A small masked spectrogram model, trained from scratch: log mel input, num experts 32.
Rows from block 9, named by matrix and row number. Each number is 128 + 24 x the weight over its row's rms, rounded and kept within 0 to 255. All counts start at 0. Numbers have three digits each. After the name is the row's rms in percent of the matrix's.
# fc2: shared expert down (model.blocks.9.mlp.shared.fc2.weight, 96x16), inputs 0-15
fc2.0 074:128213128126123128130119128124129130127094100129
fc2.1 198:141130035128129120128130128130145138126128129128
fc2.2 242:128128128136128127127032128128128128128128127128
fc2.3 069:100107130130126136129127145116123187121066127131
fc2.4 014:080122128142124129090127120190128148127115128102
fc2.5 007:127129128161128103208125118129097128135130125127
fc2.6 013:129102062136126105129129084128131103148105128136
fc2.7 008:131137134136143078153128141055133136123134121126
fc2.8 018:132129128219138132127139105116122123129134130128
fc2.9 022:129163128124131110124128128127130128195091112090
fc2.10 009:118134128144130195131133125127130158090102093129
fc2.11 155:042122129127127141127129123128101112136119107129
fc2.13 012:128119127129067082097130155154129151145128132135
fc2.15 167:124127128129128128128128128177129206156127128128
fc2.16 014:150142129133217128127131145129141124117131123124
fc2.17 116:128128128224128127128128128125128128128128128126
fc2.18 190:128034128127128128128127125128128128127148128127
fc2.19 027:126123088091127105183128121122130099087133125128
fc2.20 071:126121153130124180127128135115127131128106057131
fc2.21 010:125115139118091089085129128067122115135121129126
fc2.22 018:127104128095095128065127128174126128128127148129
fc2.23 005:142131112132127108121057124102143168130114148123
fc2.24 029:144128150128106129116119137072099100183128130129
fc2.25 026:128130130128128128171046138115127121129134146128
fc2.26 036:128127191128128133128058131128128120128126141127
fc2.27 028:129131040124128122132162133131128133128128135121
fc2.28 140:128125222124116128128119128127132126128127125133
fc2.29 007:149133128130089128048153129128121141130124125131
fc2.30 013:126123128121138136133037142106128128128126123129
fc2.31 021:105132052126109129112132144124152159129149128137
fc2.32 010:129110042126128131128135130139129159125112128125
fc2.33 015:101139128128128216116144139132128125139127130130
fc2.34 133:128127039133141123129128129127129130095128130128
fc2.35 013:128116129140116128112215137132154128129111128128
fc2.36 007:156167127156127111129126161168117173124153146125
fc2.37 042:123127217129129128136137126123127119129101146128
fc2.38 010:146152194132131128130126129128120077160129130113
fc2.39 199:129128128129128128224128127128128128127126127129
fc2.40 035:127128119184119127176135128149086156150129120129
fc2.41 010:127125128128111209128138132128170148127128133125
fc2.43 019:126126128042129125133122126131128127126129111165
fc2.44 155:120128128128128128128128128216128090127130128128
fc2.45 025:075128128133160106126132119106156134129123118186
fc2.46 183:128128128128129128125127128128127126032127128128
fc2.47 224:127131128128128128127128224128128128128128128128
fc2.48 012:128114131142129129129127076128128128073184129125
fc2.49 024:182180142110117128116136108130135129121154128090
fc2.50 108:126130128128128131127128128128128128128129128032
fc2.51 209:128128131129127128119129128128223135128129128128
fc2.52 045:128172126126133128127128202127128129119127094104
fc2.53 016:127133068128131124131128127105129124128145122196
fc2.54 021:128135128044131096129098122128135127128135129127
fc2.55 321:032129126128128128129128128128128129126128128128
fc2.56 013:120127128119149141140071190121124119143120127102
fc2.57 009:140128115127167144157115127178132134070132127139
fc2.58 122:128127129128111128099130130128128073199125128127
fc2.59 007:128127148057124111123127073122145133131123127123
fc2.60 009:135134125114146128123129161129212145120127125134
fc2.61 021:221127128128128130128122128132145115128118128126
fc2.63 428:130128224128131128129128128129129128127128128128
fc2.64 027:108127066128143167133151127119165133124160142129
fc2.65 016:120098122127123099127163061141158128129132123105
fc2.66 149:129129128125034125134128129128143128130129127128
fc2.67 029:085129073128128128085128129128126137128172141143
fc2.68 077:122199128129128138127128125128127127129128065131
fc2.69 008:099102120104126130129106095079129149107173133114
fc2.70 043:128129082133203113128146129127127100129136133127
fc2.72 006:128122126128124135123124119127196126156071128143
fc2.73 022:135147128128130096121174128136146151104111077163
fc2.74 006:189177113127133111133132130137127144121126083126
fc2.75 032:130037133129128128128129150128131128124116113129
fc2.76 014:134146128129126187132144125140127121128117119060
fc2.77 046:128125130215119105127141126148130128116141130122
fc2.78 020:128127129095125138128128135112117125129095115208
fc2.79 019:126160126187125105096128128128159128129174121125
fc2.80 091:134128112142035129127138128131128127128127128128
fc2.81 290:128128128128128126128128124128128128128128224128
fc2.82 016:129135127124108089130138117062147150152110128098
fc2.83 014:128128043115140133129128151096132134128130131138
fc2.84 075:129131035126132128128128135112136128128123143128
fc2.85 019:128130125039128112124113134128130147130129143116
fc2.86 148:128111128128127128129128129127128128128034128129
fc2.87 025:045126128127135125125138128131130136101164136128
fc2.88 028:128060129128127128131137192134123129128144126129
fc2.89 034:110116161135128130131055128127118082138132128128
fc2.90 011:180126128121127127077144132090126146127086130128
fc2.91 015:118128113129155131179113150103113116129152117184
fc2.93 144:128128128128131224128127128128129128128127128128
fc2.94 014:128130128145129133128111131123126080207132129128
fc2.95 085:208129128128126129130128139128127129127123179126